Rows from block 3 of the text encoder of a small contrastive image-text model, named by matrix and row number. Rows with one number within an expert belong to one neuron, the router's apart. Each number is 200 + 30 x the weight over its row's rms, rounded and kept within 0 to 999. All counts start at 0. After the name is the row's rms in percent of the matrix's.
After each expert's rows are labels from the 100 texts, of 14976, where the router gives the expert most weight on average: "tokens" is the input token at the peak. Only what is clearly more common there than usual is listed. The data: numbers of one to four digits printed on busy colour backdrops. In brackets: how many of the 100, against the usual share in percent.
# router: slot weights (text_encoder.blocks.3.mlp.router.weight, 16x256, trained with AdamW), inputs 192-255
# up: expert up (text_encoder.blocks.3.mlp.up, 16x64x256), inputs 192-255
# down: expert down (text_encoder.blocks.3.mlp.down, 16x256x64, transposed), outputs 192-255

# expert 0
router.0,089,265,231,204,244,228,234,192,164,171,261,152,224,192,237,170,251,198,249,162,189,207,275,183,207,235,139,218,144,226,206,233,196,227,179,175,176,187,152,185,152,165,177,236,239,179,227,212,135,182,232,234,174,198,257,173,211,220,194,174,200,202,150,176,147
up.0,103,226,205,230,206,202,155,230,244,217,201,230,230,221,181,188,233,235,202,201,185,190,202,190,199,261,218,139,215,173,224,243,129,236,178,191,143,182,193,151,201,206,205,193,173,193,174,238,227,172,256,149,233,210,222,259,230,206,196,198,221,220,205,178,175
down.0,101,154,184,158,145,184,174,216,175,237,273,125,206,174,212,218,228,178,231,187,240,144,202,234,228,180,225,206,198,185,230,211,190,196,211,176,197,212,188,173,190,171,231,183,220,167,179,192,231,194,165,150,210,209,137,206,179,145,241,221,171,221,190,222,192
tokens: "12" (34 vs 0.1)

# expert 10
router.10,079,189,255,228,240,199,164,184,140,172,174,227,206,193,203,249,217,233,195,207,166,227,195,186,234,187,220,206,187,286,256,220,225,190,201,225,201,222,148,229,189,217,198,203,202,180,172,166,165,261,216,216,191,244,223,211,226,246,174,215,240,194,172,224,174
up.0,084,179,165,213,235,193,179,174,207,206,186,226,194,176,191,197,212,133,194,187,130,168,234,204,170,223,197,193,189,174,175,177,201,172,250,184,164,195,152,129,191,189,216,179,227,222,251,197,164,194,139,218,209,216,180,227,225,226,139,176,230,187,177,163,221
down.0,089,183,169,211,238,226,180,198,202,224,186,194,216,270,215,190,191,213,177,167,261,142,240,128,196,208,190,182,197,234,166,179,270,212,169,196,244,197,145,187,280,191,212,200,171,190,199,211,237,160,208,193,219,195,223,208,189,256,206,241,206,208,182,180,186
tokens: "33" (33 vs 0.1); "72" (16 vs 0.1)

# expert 13
router.13,092,224,203,246,238,165,132,190,147,184,234,153,266,194,168,207,253,198,175,192,146,189,221,118,186,187,173,209,234,199,210,221,159,211,219,189,250,207,142,189,203,189,197,179,217,150,175,223,221,221,209,161,246,175,228,223,211,186,188,175,222,230,240,230,187
up.0,102,201,169,244,246,155,200,228,210,211,188,238,185,187,212,217,241,220,241,166,194,166,226,214,232,220,169,195,215,185,214,181,210,218,224,181,219,202,177,270,160,235,185,236,240,145,205,225,228,162,211,197,192,246,180,240,205,220,201,211,230,194,193,175,207
down.0,098,211,178,202,195,217,213,157,140,211,206,206,225,219,233,187,209,143,235,214,184,169,236,183,238,197,215,182,232,195,217,175,199,237,223,250,220,163,203,190,188,163,183,249,203,146,209,221,215,185,202,246,264,246,214,197,202,192,201,187,198,228,195,199,189
tokens: "34" (30 vs 0.1)

# expert 9
router.9,084,286,175,218,197,221,190,164,167,177,203,211,207,200,250,184,170,229,276,187,184,217,222,169,252,218,150,173,186,231,192,202,157,187,139,145,148,159,148,233,162,163,169,215,213,155,170,232,141,196,187,142,210,198,253,226,150,232,184,248,217,253,192,237,209
up.0,074,191,174,234,209,164,137,200,191,205,179,273,200,167,167,230,212,245,266,277,112,197,196,239,286,207,201,160,170,173,167,182,126,191,192,186,194,192,181,193,186,244,235,235,163,217,235,236,189,202,214,200,213,236,158,224,197,236,201,169,236,191,168,189,226
down.0,086,216,179,196,183,191,180,197,184,219,147,192,217,197,239,141,223,246,191,183,186,194,154,197,210,178,139,197,244,185,160,235,244,196,181,242,241,205,235,229,121,211,165,213,250,158,169,198,195,179,206,162,219,173,134,216,169,233,213,190,266,211,151,147,228
tokens: "14" (43 vs 0.1); "12" (19 vs 0.1)

# expert 12
router.12,136,180,209,260,155,201,217,184,207,222,202,239,214,154,214,196,179,210,251,194,155,218,188,196,197,241,185,212,216,188,202,207,228,236,242,235,202,223,162,173,152,193,227,205,161,176,100,232,164,201,228,146,245,218,178,226,229,217,274,218,167,167,184,222,206
up.0,056,235,224,224,225,193,209,224,199,173,234,179,215,191,191,202,189,222,229,150,243,230,225,158,229,178,184,216,144,247,216,194,196,198,181,189,187,241,193,247,197,173,199,191,229,195,227,165,191,206,196,243,157,200,237,203,153,199,249,156,160,195,194,180,175
down.0,093,230,219,209,208,230,240,192,187,193,210,183,142,198,200,233,203,182,169,157,240,218,146,235,177,189,223,187,217,178,189,167,206,157,239,146,171,195,260,233,246,207,176,221,198,210,211,175,217,203,174,215,197,224,195,178,195,153,176,133,176,145,173,239,168
tokens: "0" (100 vs 0.8)

# expert 7
router.7,088,182,209,207,225,255,222,211,182,233,192,189,217,199,195,212,225,224,258,169,172,217,234,222,250,213,245,227,122,234,225,179,214,211,187,180,202,249,214,199,231,218,170,219,187,172,156,186,169,225,169,206,183,204,212,221,155,260,180,150,196,231,139,214,221
up.0,086,201,195,189,200,176,176,196,216,223,220,248,179,240,174,202,184,195,168,222,176,162,224,173,143,241,253,190,207,204,204,225,198,182,204,194,150,236,238,125,177,234,195,176,158,208,223,181,172,191,250,175,232,216,171,215,167,252,181,223,159,210,165,219,177
down.0,098,205,214,261,130,176,209,203,226,174,226,174,162,231,249,197,213,174,244,200,216,152,187,191,181,170,183,210,157,185,212,180,194,238,246,182,210,196,223,163,154,207,231,201,231,165,190,235,141,246,197,168,233,177,179,216,180,169,203,210,244,177,189,202,252
tokens: "11" (39 vs 0.1); "71" (15 vs 0.1)

# expert 5
router.5,090,193,228,200,186,138,159,173,228,203,200,210,249,212,246,183,166,230,203,204,157,174,174,255,254,183,182,229,217,181,181,169,240,208,245,183,177,195,183,219,143,188,206,238,201,231,213,202,169,200,224,226,301,206,222,266,257,215,215,223,194,207,261,222,182
up.0,073,193,214,218,218,233,204,183,199,207,173,162,177,178,185,244,202,181,231,180,209,228,242,193,206,200,188,214,184,234,151,215,195,218,171,181,201,246,204,181,186,220,138,221,184,128,157,222,210,237,253,209,231,218,129,218,220,160,252,220,173,227,251,238,201
down.0,089,229,189,209,215,175,180,214,138,167,220,188,197,206,194,236,167,175,210,175,143,145,210,212,197,151,208,199,163,129,207,192,175,183,162,199,234,160,261,225,244,178,182,210,230,216,190,211,217,234,197,172,233,199,182,163,218,202,167,230,198,182,175,240,227
tokens: "372" (9 vs 0); "171" (8 vs 0)

# expert 11
router.11,116,169,225,167,189,206,211,158,236,189,164,195,175,228,189,226,193,222,181,193,270,201,193,219,186,111,213,215,185,230,232,165,236,182,208,195,155,206,167,236,161,198,196,163,227,164,220,163,171,202,204,225,113,186,206,179,200,186,192,202,165,199,222,182,236
up.0,111,176,190,223,214,191,137,228,159,232,153,235,198,220,169,155,197,190,187,225,189,206,193,189,195,231,161,205,202,153,162,170,223,170,236,203,251,172,241,204,204,229,224,178,221,230,175,223,250,227,184,153,253,207,178,206,187,188,193,186,208,227,167,163,167
down.0,097,170,154,125,207,160,192,262,217,244,202,206,219,222,188,209,204,196,233,183,124,188,197,176,190,157,248,168,221,154,174,190,211,186,169,212,183,194,209,174,201,217,222,236,191,204,213,192,217,270,153,211,225,214,190,192,190,174,201,189,213,256,208,230,239
tokens: "90" (28 vs 0.1)

# expert 3
router.3,090,178,216,246,244,160,228,162,168,173,258,182,182,224,258,216,213,171,225,205,178,260,280,166,269,192,189,209,159,266,187,238,188,255,202,223,184,190,147,244,188,168,167,246,198,120,152,169,144,188,228,185,179,192,244,197,159,282,262,181,243,207,172,166,221
up.0,095,196,233,208,201,220,127,262,237,202,206,202,195,216,224,205,228,212,221,197,191,201,198,153,206,240,198,206,148,186,207,203,224,141,185,208,215,151,184,179,218,241,204,191,193,174,189,202,157,159,182,187,223,215,220,200,182,238,208,148,196,198,198,218,209
down.0,100,205,203,232,185,151,246,199,159,243,172,199,271,242,176,193,166,169,236,186,125,161,183,168,188,186,235,180,209,192,251,202,185,189,214,223,159,219,206,181,217,204,205,173,222,189,181,207,181,228,214,206,219,212,165,195,175,162,145,212,211,163,211,198,236
tokens: "11" (39 vs 0.1); "17" (12 vs 0.1)

# expert 8
router.8,138,193,176,208,189,216,228,175,200,232,185,172,184,190,186,167,236,178,193,250,187,175,217,201,190,247,221,226,223,216,193,243,195,221,147,185,234,157,174,170,204,196,161,230,264,265,225,196,207,156,193,247,200,174,245,170,186,142,129,192,250,208,185,218,216
up.0,079,250,238,250,223,138,179,224,221,160,224,173,221,227,240,210,199,242,231,186,173,241,200,181,221,253,179,145,173,141,167,222,142,204,212,227,183,209,171,203,214,241,245,184,174,192,168,207,163,228,222,180,237,210,213,253,199,251,240,180,180,220,194,208,210
down.0,080,212,174,176,172,175,227,174,210,170,268,160,158,201,204,184,228,202,276,171,226,157,200,142,209,234,184,192,159,238,219,203,187,184,186,181,183,249,213,179,188,215,233,199,208,187,225,176,227,170,185,209,156,190,163,236,227,119,162,213,198,196,233,209,138
tokens: "7" (100 vs 0.8)

# expert 6
router.6,102,212,189,235,204,156,224,166,158,175,284,185,208,179,236,202,223,230,225,180,195,246,218,174,250,229,135,238,196,233,232,218,163,244,209,157,214,195,193,258,151,188,200,217,194,164,176,185,168,212,214,188,211,237,234,221,169,237,214,215,244,197,212,229,195
up.0,082,194,218,208,245,244,125,199,204,230,158,186,195,215,180,225,156,223,201,223,193,186,198,211,244,220,163,205,223,181,212,231,206,101,203,215,189,173,187,248,189,179,239,201,166,175,151,197,180,217,164,168,175,282,206,222,165,194,223,195,265,163,220,185,242
down.0,086,126,223,230,170,220,222,224,189,213,264,191,195,225,229,196,125,192,199,226,214,222,212,204,155,159,130,181,205,192,217,172,271,179,177,182,208,222,168,225,173,174,142,199,189,189,220,188,279,207,186,226,220,186,206,170,134,163,259,219,181,206,230,225,275
tokens: "54" (27 vs 0.1)